A small audio embedding model, trained from scratch.
Model: 1.52M parameters, arch quartznet, activation gelu, depths [2, 4, 4].
Training: batches of 256, held-out accuracy 70%.
Data: trained on melodies that start on their tonic, played by one synthesised instrument, 129.8 epochs.
Rows from block 6 of a small audio embedding model, named by matrix and row number. Rows with one number belong to one channel. Each number is 500 + 25 x the weight over its row's rms, rounded and kept within 0 to 999. All counts start at 0. Numbers have three digits each. After the name is the row's rms in percent of the matrix's.
Before each channel's rows are labels from the 100 clips, of 14848, where the channel reaches its highest value: "loudest band" is the band of the loudest frequency at the time of the peak. Only what is clearly more common there than usual is listed. The data: melodies that start on their tonic, played by one synthesised instrument. In brackets: how many of the 100.
# convs1: first pointwise conv (model.blocks.6.convs.1.weight, 288x240x1), inputs 60-119
# convs3: second pointwise conv (model.blocks.6.convs.3.weight, 288x288x1, transposed), outputs 58-115

loudest band: 1000 to 2000 Hz (55)
convs1.215 112:496491466520519500536529544484530472499457478485490501508488508523482494474461516527546545471502501516539436483456477478490504489448506521474503484530518489498519506487490542596495
convs3.215 105:523533452466504498493518517517502527502506482494508486496512494550572534501483485477505522521545509506502489513499511501504451470464477459476509496505497508448489508473521523

loudest band: 500 to 1000 Hz (79)
convs1.167 108:481512499487466506505519499467477494487476487528473528482553492508523506491544550520528493533496466520522510525492505523487495499447514537538518499511492504527522499521499426558441
convs3.167 107:515493525526504496485504468495499481509526501476483523483498531462531497520551455515512512518476499456498493426471486495478519538477487539487513510472494495482533515506546470

loudest band: 1000 to 2000 Hz (40)
convs1.178 090:481478504513528538507500472501470530484513468476500527516546473501471503511524484506481498472485489509494500498488486497518520454454512504474490507497515495460456532470500559514521
convs3.178 097:498485463476511516522470546498476500465498517499534523494468525469521493508481510516473503498497513496539547534536446497507502509491508506500505489519499484484518491486497506

loudest band: 250 to 500 Hz (52)
convs1.160 102:515494475485492494483547508530485465537539512498481495516472452476502509501482484560506439510508544486502528506506485498466494482468501470506468445510508518503500495502519494525509
convs3.160 110:533512501550492525508473459503479484481494412524472492503508484484487485533468456511510509465495513514468465482525546478471566492484496535523489481495527496508516484521521491

loudest band: 250 to 500 Hz (52)
convs1.219 106:511481502500475472510497463482480505451512531475484488459522533515500519500489469474533523500468502511485533506516516502504532493522492504514487525507557535466485470464480494533476
convs3.219 096:520472436490503451496478533446451495465522472442527532514486562471454456510453503514500463509464503463506479528507441484493497489501567464504508529501457499511533541522523511

loudest band: 1000 to 2000 Hz (39)
convs1.85 089:462529521493472516491519425522525500511517461502516509490489475502493499630491479465492470469517488510490477474486518500473503460487466535501523499501468524514507433471513503509530
convs3.85 089:505482522486543499502533524491538500501507472485479498495512534531470514524484489492503552517486504494502512516510529420516517519511520491458519528480489500494498538514499480

loudest band: 500 to 1000 Hz (82)
convs1.74 120:520468488495497494494480523483584489523487569502563535470531532498482539489486552504504497497476488514500511517454499499500470495505517540520495528517505457528513505539506390521510
convs3.74 120:480482507512507509498487474472539536505475462502512546540499498516499498533467475506536480524499520490501526482490534525497503553506530525484516518485509520492508526521483484

loudest band: 250 to 500 Hz (57)
convs1.144 097:522488489513476576485504499488548496495522527469487479491514516471468505509469500512510475463524492540509527476510512508471490518483496478510556517481553530518486529481502495531544
convs3.144 099:523508493534513491498496535461525492482477503490475453494512434483460500531492499514514485497506500516509506521482519490513432522515480521482481516502492499462509502549501539

loudest band: 250 to 500 Hz (50)
convs1.181 096:535504522504470514532510485505495539482492534475487531501507437436491532519518482538545501517509520473513512486468498489480486467518489494445475539493486493517449489494507484494489
convs3.181 102:514500451505512469528468501527495480509534494459567484530515503514480508465476522512529512455489531502488507525507497516498492523499501536523488504521482475500545496488480472

loudest band: 250 to 500 Hz (56)
convs1.51 094:543491467495489497511507478483487502512503503472490470471486487489482506410561496476479476517508491516553519490501477518511471556478493460500561461496508471512489516496493484465512
convs3.51 098:490564531577487518493520491499477428519511519457499524447495502492478504496511486503490545504477512472482532497505492483522489518510516535492508492469502478495498494430467523

loudest band: 250 to 500 Hz (57)
convs1.95 079:531484437525503547517493487485519498500479501499498466475480495513526503483458475483505495481463481487515511492499515516494492478515488504527604467498545485501507458493497528487424
convs3.95 077:508502502547494483481498489476486513500494435465437479505509509485506489450460511530494516520478504545483480540534493505499452524493500488511481456496496498452485518465494491

loudest band: 250 to 500 Hz (52)
convs1.279 095:508514481544483437480500498474495509476507498473495454447466494513552487503459469551519449521502500549501533493505511502503483444466518471488505495522477556448484490435508489481490
convs3.279 101:498507496490485551506476495492461470529500479500527562518501485539541485490501542476495480498518501467489506464498477506472489481507529535492526504483500545527478463497505549

loudest band: 250 to 500 Hz (52)
convs1.18 093:532482533540500473465470495486471539496503527489520507496498529500509511499534512471500482500503515525518534498470426535518502484476505547492408482484491502562466509495527527462502
convs3.18 100:474499529482488477468508485519484508487533505507507507510533494460459534497508461504509466488503534499445469480500486499530468526508515516468475509501508505476509510492515509

loudest band: 250 to 500 Hz (48)
convs1.164 118:492487504488498500464439530555547510538518477489458489460507540518467500477516470520500514497500491500489499516487474492489492502520496538475461446476503545476519439486483481500468
convs3.164 117:477502506502485500498529497555500483465521526506485471518487483529483482467512596486501516530500482524524514502495498473507517494487529490520503539507500527520483526566502515

loudest band: 1000 to 2000 Hz (44)
convs1.263 112:506500531506506504524500535525554460530471471500485518450501554498499516536464445502471514511492512491486437508472544502522487498462507524502567483502481482582478511537464479517455
convs3.263 109:522484538539523457503517510470517493504464468565481496446473538518483514497485428466537519504499481549486554538522459443533501450503533503499478506480490517516498506520513533